Weights of a small encoder-decoder audio transcriber: encoder activation gelu, encoder depths [4, 4, 4].
Rows from block 2 of the text decoder of a small encoder-decoder audio transcriber, named by matrix and row number. Rows with one number belong to one neuron. Each number is 128 + 24 x the weight over its row's rms, rounded and kept within 0 to 255. All counts start at 0. Numbers have three digits each.
After each neuron's rows are labels from the 100 texts, of 14976, where the neuron reaches its highest value: "fires on" is the input token at the peak. Only what is clearly more common there than usual is listed. The data: phrases spoken by 400 fixed synthetic voices.
# fc1: MLP up (decoder.blocks.2.mlp.fc1.weight, 384x128), inputs 0-127
# fc2: MLP down (decoder.blocks.2.mlp.fc2.weight, 128x384, transposed), outputs 0-127

fc1.159:099158160135114131154128119165144118147116129166126150106164141132075116139104134134097128137087139113131121118152128132096147133154153121158128161102160151090130092134103123127126165108140151103112102063152140147196104078132133149115102120092159115167112096124124128137157117144128124156150139121169109160186094135126116117101118105112068137107136136124119092091172117118127151122116
fc2.159:113144111142089167134112104117163128125173131120097111122117112142143095122105106163073112140109158083128155117138158144199118123144155118131090187114127157108117132109130161110118139142122136117142101148137146154126122092159099114155173168107124134114158162100146138136115113101142104121149047124118134132123106171126128121121111089148144135155124147090103082160142142135121142122098
fires on: "works"; "thanks"; "next"; "wants"

fc1.234:101147145128116136126118142121135150151090149144124099133163104120139102155134094114146110121127128185154064107105121136113120086138158155118117101099182121138160148181110130109154133133140132131156139107147101132094177122097154125109139130096154144112144145084128123168149155097086130158120084164106076157188139100144093093154111116133128150136150116118103136148102114131118115128119
fc2.234:119119148169120160117147114117130089138131116099073128128121113120109134132126095128113105160104108121124161138152136162118160138129121120124140135081134124178161123168143131150172117128100130132128132152109141128106124114178115139083104127131165115161145139109097119112156120131092122109198105105175102090093092095109156117178114102113152153106128158080148155102153149168125147123102
fires on: "farmer"; "timer"; "doctor"; "was"

fc1.218:135159128111074103147147173150136137137133111095180177142135100118142118075134097109097131128117104164128181103086101123098112145143122148135108130116148164126145152175123130140127141128130126126111142143138074111116148110122130100108085126127122141124090111180145165149138071084109099100110120134127151168167151124125128186108118092134101123143107125167151124144130128136115128122103
fc2.218:143109165126124175120124086123149166129131121185129113089139152128105157117147104147157114136114093144149130122130128111149135091116128125130114132166048178113139127113169144114092158132132149157089108139142161092128151091121125121131124126110147123133180133150109133149084158144111147115099125141097087130095114141097094107123163143120108118160096086097163143151120160143125100141156
fires on: "letter"; "farmer"; "doctor"; "timer"

fc1.374:156091115101144125124157109134155118153135095110121122140137108145111150130139137109120167116157123109166121174124096157203140124120104179114103124135135125150125089130099164139116149150121100137112080181112113108133135139141126084120125146115134136129100133095128142123132126114069137146103148115123165149103100134124106074108083156116172134115130156114178132106156132163165145083100
fc2.374:127164133126149137120116198102144161111111128137137120113129099146125066113131126130171122088095151120134108107113124088127105168102140124125159143135130104153164109112136122122120145131117146133113155128123118134131126140133134131139130154128081123137120139122161152114128152113132161128101122054096156159159216124121119118160131132081131113159137109141098124167131111065083132099164
fires on: "above"; "stop"; "today"; "hello"

fc1.330:162102113147125140162156084122101119098145142143091150128130125117144161114112175141117108107117158126113115150097127129106144146151118108119149140124163155162135155149140149126152124150154139144141133158140081071076137128121153148131113107107187121144117158147126130124110143114152128099119117148087148141129167106109111157124105150088090157159112115118134117146096044144069101120111
fc2.330:157103135116142148123136097107104106104178165133139133128175106114146166148125110097136176120158130137076131141133153115121132138109127130108151093113109127130154204065115164111135127146063084169102078155162154111133105143131119136114125141134132135111143161125112085125065142121173123143158147137131143141131137123129128150115118103164130115120138096107125105145133124112084112123120
fires on: "letter"; "doctor"; "cancel"; "weather"

fc1.149:055121133155094127110104159176171177140121151085092143151130142116153125103080122100124125090124120092145114118114137124120115127084120175154112124107146135115143127129130089106137137153111106137085133110107109116133152108121131164120141144149119132110127171109194143159105116128160138121130088136141147138146112167128129138139168100105077121134150108152161104109135133165079139139149
fc2.149:139155158088134110112134092093151142142076126153158123140117113114131092132122130117112104159113159149142098104129126145146154104152194111118143116126110194132109090191111136104121136155122112116126112139108135160192144138168105113143133113076136108120089130118135152161126166126104167092108107156091134133105129146117126156121110140126132123122117108125144117168142078162126103156102
fires on: "was"; "we"; "me"; "he"

fc1.231:139139118128110125125124119130155130152094097093125120146143111123136080106123099099078144112142116102161156128110157165167148138163086158161150160119125093119145148091140118108165115161134105151151151117119132151125116138086065127111147095131127123111173141157130119139086148132106155134137142124083163118143137146098100146113123133146139104142135095130158117176154180114112071081134
fc2.231:117181120087121132173104116119143148129111103119109125108139072117122115146148116139124185133145131089120167104077162143106118112146098127129131148125150141113129122089153121151120154107132121140154083108143137132109101110108101115136150138104144127151169167109140156121103127150135224148115103153122129148170111122076114165153139181132130130102110105130112122124130144162128109156100
fires on: "was"; "we"; "he"

fc1.344:114116126126141166116158092141128075139146131139113124116125140066123149123130105135134158126121135130146110144101100118130126112160127152129067156156146118103114060146114123161133140135082111151125102135125124156156119137141138150129127118115125154131161170135127111126134137134092217193048140143126143140097153097109138126115090153118137101132140139113131143122133129160081140131100
fc2.344:106183134086078140132113158139128163105072102151153116159144100150109088135122123152142134121140144110127157150163165133154138117084150134116124138118123105152116114130140125113149124113116123163119147203138133116114115124154104114128060122103125143118100102134143128110075131110137132150123137078124126147149055190141141143152136094146119166144138117141124109100133117130099145142147
fires on: "boat"; "above"; "today"; "stop"

fc1.39:119127147179105149163101149129108136171077132156136160132086131112137122147113123120147126065160124120153116106148075084114128126133146114142159122136117140124152160127107108114139094164142105127090135138110122101119114125117095099139139138149126123113145051119121130126219129137147126117149153100156114136166109156150128101132108112142107130118141119111125145131142130194142086099138
fc2.39:138142101099129113105115106129126107064141145084162093117129155141092152106147142157160122150116146141107156128127144141115139133135118121124107128140118121129124112131141136197167112058145144105126129113134144141137091166108127136123102168070123142144093144154145161124088133153123141165092140115118126126087127131107121109123130132146145127141134155139124140111098108085116230151141
fires on: "big"; "by"; "shoe"; "my"

fc1.289:105069124112134092139137168128120115117120109094092139116091090102129149153149153140146164129142152131122117156137121125146140182143147116126129147161098115181127155155167103130100136084088135119176082124124101098161127128143128139168072120139109153101105139131141112134153130142138154136134151109118132114068115157119123142096127124170142149089161090120136147110091140088127148158129
fc2.289:156048160148125091057128177121141121118128159134116133132140116119126129164138171100131119139134077122128166123149106134137106109179110106154128078137129114128160156136145112111085146121079145112134129103122114113142161116157147088149145137146135123114134127130131170118173170116145138141102122077105135141129163100112124128084160114121127125144104130130109096109137118170127126161099
fires on: "phone"; "fish"; "yes"

fc1.270:098163126142087145141123147141183110135110110127113138102162132138149088111145145148134144121125143116165129126107144135158111118176119160102148131134097158104121102135138166145099139082118103119111133102147126075103149109132167156124128127094151122140130059147079126125120160139092157168152140154141103100123118103116154126147113161148135198123134099117094111115142069106104130142118
fc2.270:143138125125100207134148193163131134141106150107137118124126098137087169138143124158126081155133062103107093128126127135164139137146104124110113121121127168154097139144117117145150140145133136158138154138114127162166139106117111099197127127142143126144166179138122097094135116114128096096096122116120120161124058136156135127125142129126109130107097113129129096119125141104140083125112
fires on: "boat"; "village"

fc1.216:122117133083107124135125152166130141137147111104167119128111110070147112150120123152171118136105115098140110140167096116104136134132133114140086154137125096116127118109196098161133094136116155102164102125110125072153147135148118142098093141151102157126130148121161118109150124112148132146146115134132127130119128139169155147149084143132154143108116169157136130092106135080088215129118
fc2.216:138103136122141127073103117106140153144092097172152160128186139159162166138122180123171132147151141137126111125166148104162132126185110126110105060145115127130122141127118146111084114161121107141118116180117157151158124151117144118114134105129118144146129084122114122147131156111142146116113052113109129126130124104112089125101141075137121114103157151138101117141136094130141117126097
fires on: "phone"; "bag"

fc1.225:155165135122128110141163117099135109147132069140084116127138161122159131105108101139169171122142128141146181107111119145107137093151130151060123162138112134096092143100081122125151148124097142171123112155144122162096098134133168115138133117139116114111128142124138101136152159090143130113156119086126139161164089143150153113177163131121132102148132105102116137096091167107109125119102
fc2.225:103136108151113113111153133181096124152051124143113097151118147147118115090122149145113136185087139109128107132153157128181090092163152133150133144120130097153137145115128124152162085184115152149160145146116112108116125109076125107108120106086113143124105160125123137133109114114143103144142148097127171138115105107159132132100174174150087136112114144129115130126104165139131109136124
fires on: "bag"; "five"

fc1.333:138166127158135119122108080164105104144188123144147136147139112086115091120112130138105146143115123108172141137116162149120107109176159143148069137145152150076112135122122115083144163133156093125134149130145155137091125125126097134150093142118133113159103113151135115109114119145124087139132071126135139161215165098132126120133105165142121125116116111119086118099122130136135135096127
fc2.333:121166122077183186069161087127134124124124135114142157112137115137107091153126150154118161097116141118101170113132162110120120114103137122147162185130150159150130112140138160143111103155121133137122136093182111135130114117125136108138110126152096117115143127120109103151111096100090130139136146111125153124090140140112129089140134066167135068150156096141125150120109127177138116127147
fires on: "was"; "measure"

fc1.312:097131126121138141115083133162156157084154134095137133165124088184116100175095122121112133106107088132160098134148100136093161125195121170112183177148156132127117141136135152134131108064141149090154141157127139124150132101162103134072121124105124098143131131169139152159119143141140101122137141097138130106122124120117121140101115124105102129134122141121146111095138136160161113126102
fc2.312:162151100171118140143157106126108146135101122108127157134132135123132152120113127154195101094156150104150183087119131126139098139095093139127092102139136133106141127127147126137126109093107104088142109087122089145128139162130145123152122113168120139130180114112146115131139146185152121122116157120138129142093123155121145099047116141113119116088139113140122144090131089136143185149163
fires on: "by"; "my"; "shoe"; "two"

fc1.40:103119155114133141115096080123176178128120127087187138166159086107154132130114126124113105134110108149152112120167115121141106142110107136153117109100137115117134120131140123149157134138149124096077151126150129111143104124094121131075159126130121138114131101093124144161095124124135123079129116151139166127119158110173141184099172117117118151165140099103155090141159171131106126103176
fc2.40:137141117087121149098147100140135137111116138119104118154133140111130102123141142118120127139112082106107123103129133163128119115123077111122096085129109174132144099136091135148103144148121044163124143149131138182101127150139096129141182122121163116115119104139138108153142151123127165085082138138135104136142142117112148183125141172157103119106130119119144110126154175139124118192181
fires on: "was"; "we"

fc1.183:096113083108113135105124084117121129129117120114116142108142102122111105158132133138141141182146140144126159126140102135153133148094101158133118130140110169140146061105126121091091115132070168149139130123110125101136144125148140115194140140110112113126127105129120127158138144129106157185115150177132129148147173091122117121122129127128202119110178120105105173142115116098120143117175
fc2.183:172103129155136135112092170121164134136125100110133124127113128175095153131147161128080092107157144098080105113109157122126124135141165147127107127078101147125122136129153144154086111067129138139129156125147144139116152135127116118113161095129150118134107137109129162149091100157081172052156123116132110116152120139152126122120105129146120127145117177112095134183115100150153153120133
fires on: "zero"; "village"; "orange"; "waits"

fc1.205:110110151156130123140127122145138085160104120127099101115160157155123094126121129105129130124132138096136122161128142132144129122161100121117172146117147102127099152069140148111157100159146093148151150117156124117125067147101147118108138082120132182125122119101085080133094125109115144171157140064080134191150165134146113146140127119127185108167123130104132137126119136153118138128130
fc2.205:128148139109151127182119136135125085181109142121117120119143107168122116129133119087126123143108119111138132117134127150100115132185076132138133167138119146148139135113134059128115164124127142156151103154111075120155121123118106118069143126125117119114113104154085154120140074130123150139176171083100120119146125108169130113140168138172132109137102104126124133159122141131082120151185
fires on: "boat"; "old"

fc1.198:147125092143130115128137145174120109135127134103102155128140127113113134096102143179146158160096179147124110125127085138108115156159121127110111118143143132125091107125117133105110103102086127147160110151126126083124128099124170146140134108131103145117146086128096080131120182098202117118145157098094147154073129127118135126120155113187123132104167139142156125083121158154132145124143
fc2.198:152123118131158130109116168145128131125149150131148126133134175113129176170113129122134079152142113146132139129141146107140078113141083127135108122140101162124138127142133137150131157126139114155108146112102064124126089119102120083091137141095110151102074112131121165127117110175128125148108126091118102137172088204146106146139166109131167129149133133150103111129147083134080108143102
fires on: "phone"; "book"; "took"

fc1.254:115132128123116146149104132150127107141143139116102088096134120168161182161170106130122151134138150149153162130116160133136159117138109068136093104118121136125122155090153137150136146117124140106154127110159132141149125146112115174152143102142161144160182150076111096147132132087093075110198111134120105116116113104125135127109103108115112122106103090120114108157094126116130120193124
fc2.254:081099134131121134104118137128139120203150137134084153149094130150130143145105147103122114153098094118143139197105152156114076155113118144085114162144116131112108150152128126161125158135131145134109118121112123125098153136165124135127093120108142118134130099135132119133135110137098106128208106155155130116095152110114137113100204131108120145122119081113120139124123126143173085146103
fires on: "timer"; "slowly"; "zero"

fc1.364:144146111106140144110151147125122128133124156081102112133116124075131113101093137123123162143116063151140141139119144135155159093154132112100150119138101135110120077092152115147122163158105145161081101146184159157146145131159129153180105109110133117137120123158125117118128144117119159116160149096125165114102117110082125141121132146149106198125122157109112110134160080082132120130115
fc2.364:120130113121098158157114153159132146171080119113094118132141114147140098136151146160104119138125136130118082157231132151140125130122139117113109110116144147163137166151107123141131152101096112091103144144105137103118106131146080090110155155121130110132153187136164109137077133138133120085091154109118165147133108102163125126136085126108112114142155132127166134120146122100100114141106
fires on: "every"; "feather"; "heavy"; "zero"

fc1.86:118135092119127139101143144123126156165125123119148162178135097116156125106144121136107127133118100147125137084085139157154116107122134117156133077111117123094099156163155153124121124142161151135097140146154142080095109108134155169090079111120137066146153097105107129150140115160139156095165109143142164187113118116150133156124092119084122101114107149181123138098148120128137148106120
fc2.86:161109103123145146146102128118135087100153078145102089107148103154147133139115095165122090096080125156171097125128158085112134135093106153115119144137109093167095106140115128125116115146134122109091142154174201153158125135147139167117135121117138114108125112123154128119150123123059112100090180152109147160140123108123123126143117150142142119122120112143147168141096143115143165130150
fires on: "farmer"; "teacher"; "forward"; "open"

fc1.324:124075138115112130117123157131154165129120133136138104115129117184111119131126092139104103125114119094115107129123129108130131131105155121147123111152123131119095128153133144124109096156154143118123153124137148142142126107176124156112134102131116104146162061108123160137175216159123127105090121062129155111100196123164128120117133135131156130141143161108116131116169147096147131074151
fc2.324:124139105130107110147153130135136167135133099081115106164160159109152174127138157152210081153154124160140132097123074090133112113095131128117106064154124111146154107140127114115145155159117159159128163120111131127142117139159121108143151135153120133106138106135137118141146133123082167136101121110085151153103131073139104156109103109132096125102137149156128138135135095138101162100127
fires on: "bag"; "dog"

fc1.301:138158130158102163113153128128119148141174104169134126122123122103145088128104157139077150157100142106153116084137139112135148092154150134138091139128141144116098124112137113116124131131164120137106163125132120080073191096116126151136106118134152122177159140139136132113115132114098129086100115156114163155206137120104130162129084097122104115148092117141116153101117115151090113118108
fc2.301:156171079060146181113137079110161148077152123136123138130152133132069106159105130138084141130143138130099124125122156137106137079097142130138151175107120123125145137108129169132162100151093125147120126117186157107102124138147139139137103126159158138125102145117143147170088137062078131125124134139131123121134131111131114125138122124155136119127124080118103144095111128154138115118147
fires on: "letter"; "garden"

fc1.296:162076103110126160115089140143102120139169129121108117142103136103114148144119134128113126107152122082153129140127121107136192157137120164173108137128117145095099084130139124093107127119085097126155133132151139128133158138168089111154108164136138149118114096145125147126129148138113114149168132068130136121114120142078122131159138177169167129089154135092125133165156138085123126079114
fc2.296:118133113137132149105133195118128167150142097139140099132146087175138126098140121168136100150128139124151069128105137146159120118118103132098149098135133156131122122117147132119116152153135111141145209128101111146100097134127153087148170140114101121157126143124183144091093132117105171126083130119103148136181168163129145150114123095097102121110119094120087115131132097119116129120135
fires on: "boat"

fc1.202:128125121070148122106162126068141121169120130128169148108144073112146163146134118154135112144162111131115129110103128180135104120106120145121115078135128125105146129140119164131119161173137119149095109150139147192093103108118123127113117082095112110119134121174114125163132142148119127166138103141165154160140140129134106158079105149066138145093143125169115125137150113116102155126130
fc2.202:130095103091113182161146173146142116099129115088126134140106093127121112172130105138075125149069132136119099090166117100147148139124137113141119139145132138135114135156131094171144151089165076151088151111143149101146106166094127146129177167139114114113125123117138130153121102148118145103124155123117148121138101085133107117155076113114126146142121128119138194152139151108139151141139
fires on: "works"; "village"; "very"; "waits"

fc1.363:213112121133139131147156115116131116159093169120145180111177099140119104156117092142111116134135105134163135156136107129143134138110115142142106108151139142137139149134137115164104096137156113127083111140107105173085139091134127163144088129112141120112081148119152138116071122160103120118132105085125139135168117091121120142087110111141127105131151144142146166155111117179138081113132
fc2.363:104114097110162132143146151143130156079125125123128111109094109126110113139086147143111110089120171169091123123143162070126123131129167127116122148147138142105153091131143100179105148085125109185138117093160166115139108161104135117138125116112137142141127106121169144173159133120153144162083158132073124121128164115125099085160103113110128106144149136135113132109143155114136144093167
fires on: "laughed"; "boat"; "strange"; "watched"

fc1.35:105138165144153182104122159139115155114125125109121124128074141135135125108139139102103115061136143038116130093132113077089156149129169095131160118106117118138145173133127090134120129133143140102144137127136114159142120112131128127161147148170106127107125157104152123126103119143170124103153141114135125095108104143124117113171192114149110121129120103143184121130138110151133084132144
fc2.35:137171154106144030171110078133156110094118140103169135121172096103108159153135097093136141141136167205142103116114139177131125129091117138133134106129100163160110088133126153116123124163137097136123126124111124111124126139177061132143137117134141125103101132120134161132153165125120141140111097141125110126137123157104127129111108154126138119130124134118145107127109113114132126136092
fires on: "<end>"

fc1.203:124112154111104143128128123134170181116148179133103142085140119153102122167083152103129117099113127120104112139101142130090126143134125085106140142141066103126141118148120129167120124143128138152177096123158142172142113130151110144117101098163087134134161117121154118116119104141094130122132128106161172109108098108122106135143139154135094166088146115140130094142211136167117122111115
fc2.203:114124150164080133139136124168147141150108135091109123157134123088129121184119164175130122121106146138120112097159154150131112067102111107140076106128123151152101180124125103076138121123154108117105119143120155149152117107149098141102167145094150129130155115134140108135144142112136164122148144146134153099128106114138130125121054071127143145133106113162146138099113149091138154169116
fires on: "was"; "this"; "is"

fc1.155:133073093152094125129101132145119105156157139119117135108147118106127132158121171129102138104147141140116135092161130204132151156112131159121142082135102131100163145135161167106084092130110121142108123124133096093175121138161172122155127127108159146139105086123122074128114088114154129155097106093115170116146139147093125123160108129121151114110159142087117134141137128131142166091123
fc2.155:156113137136136156102111174113210118109135142160126135125123120093149126138107122108118166088131127081137083100124140134142151154113137144151090096150131155096095134137110151126109126085127109119121137103128105153117140109160191129102190130120131124125125113122150123158147103138142128128111136151124125104128095158142128116117125158153132155110108125122059117113071139163127170184129
fires on: "every"; "flower"; "heavy"; "yellow"

fc1.358:090136136110087159128141137128135151085088134148144163119099132133138129093129152134140129138131086158125124142135146181125138092108122111112125111157111130097143144125120155095135136150163115105122101167164131116130113078093102114158131114109132105145103098155137146145116109134165181110167106107139175134095100098110131151122165140086089154158126102125133145137154104131123065191138
fc2.358:171104110132130181169110168163112130139162121132152154088098176103117138128133123155116131172141135092126124113070086111151122079145154120107132125125116153130131126164090104128116114096117140134142101090075117140126113102088121113111122134153144116105096131131114132132122078145149152184125126171133095139129147148125140108128115171138094141126127100148145096149122121125168128191126
fires on: "farmer"; "usual"; "teacher"; "doctor"

fc1.229:158155097105119145101096145118072101109131120099129089126137168130102137133140101154153095150150118139160171127144136128128131158111136167114118116135125113111109156079118127107098084085158116129200126145115158127147127158138119155127129134148147105140136112144086155140187090113133086136108121106113105107130128134127148171135110116106140133108124169119119186123148134165114138183158
fc2.229:146126109106166130104138128150111105137114116112099124111128126126132124100133109072132152131145143139110139132089187110123137107148138146151101135142120084124127150119145143151095125090104143151176125130130146145114121134122100159111115117122176120163147131132140136159178090127146098133141165095133103144136162137148169148095163089077109135082091110123118108118194183177099128144124
fires on: "zero"; "orange"; "brother"; "yellow"

fc1.308:141098125080146098131107114113136103144119142126118139171144113122097146115113098168105155161128116124161090138136131146119137091174114125176075133115153149144130108131138114137136162065118125153111133118147115083184138151104151149143141156139123082123123146120130182151151121149136138128114111124135114095124129117117139185129083143080066125110131129119159107136111148140119160166166
fc2.308:178149160161131124095131118087124150100145117083130116159158124123182101149146139095111109049115142124189093149132156113129124150135139164135144144122109132152091127147141144110118097113130140151123105148128110143055107096151097138118097121151180149112101139112120127155139161123125147062124152150147134124129108131158129124084155113150129111126109143122125104135120097149112128109126
fires on: "zero"; "orange"; "wants"

fc1.300:115146092148111089149095155148174101138140093117102095090145165133123083109131123116138150113143128151136150119134136166128167133154093155122134151129141118126122158056133113099159090164125125136144134153145129114091129094152139157112131103099161139149129146130079106161128111116137136166160134120072160133141137123109128107133098128158172078174118115119116148119119154140094100094150
fc2.300:086180133141121144164106142126111135168122142125117131138162088124135113138148134101148112135161082120135137107117124165094114107183097154095170148160092142099117141101143121134130110142103112164123108115127069138109112101131104104096130123125135121085172147138108144135101100156128155092167154106108127164147097118120118149134129202136177136115132125131144118139156115149125103095089
fires on: "every"; "feather"; "heavy"; "yellow"

fc1.32:112106112157095110137138102096100113159169149061113146151129151154136114119179141145140134122150111110088147092132123173094093125120132156143062112147107155124099081151113142138123104161063155130125131130108155105145166114143121157127143096155137129124147110117133116091135124105160147163115148131103148131153160099134135152160113122120161117109117130104099148150159108072126136122122
fc2.32:171122123120121150085134170157137152152136141153150137053094117133103159154129137121059128124098141120132063160121155127137126103133121118140151096140126136086076149180164130144131131093173069140145128108126128167106139142118117144127142146124166092136140091119115117176137121121070129134129154158137104108130128147138113107130117124135122131126157133134138156083140103131141114130106
fires on: "every"; "village"; "zero"; "orange"

fc1.148:119166145136140125106110157134151161105120090112124109100099147130183123063151138166109125102177158092138143114092141120177139114131159154135140131106114130162143134142128158139126141123157102172151139169151109129111103144109115067145144110153108125113160119119175147115110128134136125098102115147168131093147107109155100141114110077124087112152128078114132120111125141137131091165149
fc2.148:145134120076111093120165083135125133176120110116130152156117127102140123070124127094195148126102093165154123107147100150078128128141146134100138135160138130128100081175160153100114103132102129143116091104095168130135146146163182145105140113109095120145126166126121118158120160140135132103151145129133131130126102131126118129146165140116125126090130141141155155119151168086105148132088
fires on: "<end>"

fc1.158:156100129145107171108136170151087111092159118134117138113123115162131108124155116151116127152132132128128119148126124177157168133106158087118098150105137131158166113095138123130157153160111114094179127103118169128115147101121088142151164142084158103139165170112123116131161085137116107127139113149140125127136147094073110118111124103110141123108154083149126078154118115075159106132133
fc2.158:149133118163103155133153168133130104135155116139105097122125135094118128144118138087125114146097131180136168124163143113114161116109123105135142106120109138160112166149102093136148148125105108100090159131156142133112117159145109114122125120099124122128109133129147143140065095146090163094195092143103103137134092149099140199110159130091131138148155114127137115118141138090176114150091
fires on: "thanks"; "forest"; "wants"; "next"

fc1.315:172141110082119160115178109116102121174080109152161129122144102126121137139156138154137135138124142130125147132130131174116134121111100143106103095086138120125140105167135153158139149150141146111107142093162137115109135113120168112084134148116132096148082135130131150130106146167071116145157092083145129107138107095071116156109106170095149163105136115141112157172127139096160123120118
fc2.315:145088100073129203131117192127154099101152119097156148129080122113143158150115097115087121141100120123119109124153132104132128076152120123145148138110135146110138119102106108132133117105130129138105099110115148109146110113127132139149143142125114150111160139155170138141137106141154130124138147143173143176124108123131131119114085099091136120092167139127140112123121178091198163095127
fires on: "thanks"; "works"; "forest"; "next"

fc1.320:114143150153086118145125104104153131132117134131130144127116110145129137122142153097093129090133146119155155150100130109141172153160110128186170138095152168171149126134110115108100141080118099086140155109138169112131149098101112160156104121154150123141119116135103135112136106111127124091173152099149113133148125115164093119081112132137067148146133111135093142098103107110197145154122
fc2.320:105115177129166145169107102125132143172183075120102109132124133148136153140115141132130162168109147117140140082141115133139104126083131120080107124128099150138098132134144092126095156118136139135169114163093097166077133129131157108148108112130121123162104167127154152123114146142127095131117115108144147143101179121134130152086163115144107103118139060140092108122171127135133131145140
fires on: "by"; "shoe"; "my"; "hill"

fc1.76:126116164158131080114134146167141122105110125163134122173117132161107092106123120100111126145108133122108114133125063141140106128105150103116131116158117122143147096120157124094106168137162092153165122135142123154110134129147131101164133136111144112138149171120122157134105151151142151088136123127113136130145116130114092073124139120121146080179112116147130170113110067201128077142155
fc2.76:118156114131133084136121128128158185106152134155170130145159114127148139123149081100106129134163132133116128069134144114166137109141154099143078075100097146104088112095138128120177085147140115162130120164132115137152181097157132111143180138126106141130106125108127108109105126097138142129134132117138124156146165115075123104135127147118107112090097164141134115150145121147173087117131
fires on: "big"; "show"; "bring"; "by"

fc1.115:190143072188146128109129134104145161123145148142130111093105136142093120115140178151111088116153107150128121087114170120141114142132112139109115138135157115126094166155100127120135139123090103151134147111141142114131136110108147158103128118127089123169134111123119104156144123122116081148101147134122140131133111101160153123181083074125108144140158068094127143129151102134138146102080
fc2.115:126133109104159155079102140158094110119154144088067164123122103115139128141125128177102135101136092150136181084117160123077146162159132136138152149127119153073126133124137144136139116136099132153146126133129123150129103089111117149108131091138157112133104149126128073124150129100092109139111135158104115131109116160137150118188123160154107161139124116149115148077134115150173142136094
fires on: "was"

fc1.2:144147136132110130141105118154157153059153129131121125148120112140156167127147127126149156152126187139128145135109133155166188146128110157097108119097153112122100157138147129093159132143162165094119108098134133134131119133119099173139105111108113128125151112147110114136131084112079098107170112087132114100128178112142125104136144114157154118113146071118148150110104165107130115119065
fc2.2:103107129103125140122117152126122102160154154089159123128169140147134142135156088151113118125133078118167137100113124121083063122117136125122141150144138162132133160128125124146135121144135161111114133054139108172093109177168086125159124143137099106161139099117130150112152136138130135114157129141156126119074116117118167131133142157108063102119142095148076123127128156130161127097147
fires on: "timer"; "slowly"; "likes"; "next"

fc1.260:124106133139141120116119120129135172169112149133144116122115110118135103164151127117142184118137109128160130136141136064132169109138145198150118104128113135146130138142166121112086129129109102104091095121125150112130132132123103124139103136165121129123123159141131155150194116101073121132134146107134107102151125170153099076098135138166080090092105102141123136094148157118178129121093
fc2.260:098146113127114115150111081121142129087174100149133143126091132106164139149147133135155125111141128119104131109100165152156127136092094111084144143110109157167091134146123102171158149133105146135177122137144103147104100156110146143162119125088127115129097116130122152087126175135140112107097155092153115128166134068160123149080142146129114127140114123147104126129142127151152120207133
fires on: "big"; "bring"; "play"; "four"

fc1.255:139122154135100130102153139133121122174103152135131080160128090165127140092098102104122115155102110109144130133145151138146113137104106102142109152126122096107120130128110131134105177154140125080159163113194133115151081120103157096145199148119126122101110101103120113152158118144140105094124125117102121164154167121161095080094129102136111178182133133122130127134119130142156110125130
fc2.255:095115108140133129134094117139052098099169120141083123117142110140131080116165112158091117117102131140170135104123125134111097152133115139169120130112119149102121104091134115116116163111106147138150171130147130154124115165146098151126141113145156116125105095148094089099125069079158144166144145126131129135129144141144157165191164125102117102153135153115151139122143122127107128130181
fires on: "timer"; "slowly"; "was"

fc1.45:144108113121098139095080142141086116100123111116154099170122157120118135160122112110118149161142136155122132134197135134124141137127107136121106146130115147131116139110136133127146109095161117114156143092103126101132188153146125136129179100138154085146077127160111162132173139119112110160108107082118097120124139126150202147102146128134137111100116126109107140101148156109134107200123
fc2.45:128143120098179128120115124119127102140113131136140152116147089133114118121112112096143125121148142125113187108082157123121133142150142136151113140118134098155117172098098088185077142092117163119157087131175172150110089119111152172088110123147132122129129117118102100116175113117097116120135168124144100124130133124133134147092158108096115126101090131138112097137173142170113159173152
fires on: "zero"; "bag"

fc1.314:117084092142142136137130125153125151152154109130109153126141141128180104121140121156141125130092090139117107147124142155109155107115100145117086134164105117126105175136141128080120120160154125133130111165166147133107099104141135119118162094116110144112145103134155111120130105140098154113146087126099138130166150183198079155069132111074168142128105132141147123168106143150109111110126
fc2.314:132118144144099130138150114141158140088113145129139114159128095173154158140117097132156123127147137092104165071128117099119109114162149098149136137137134136170076141144138117167131163132108082179140160136130152125100080087120159160138136101148147137121147121144134121133109114124088129136139102123090146117129133080115152169158107127167115135076140095105129146112136143091120065147119
fires on: "timer"; "open"; "garden"; "teacher"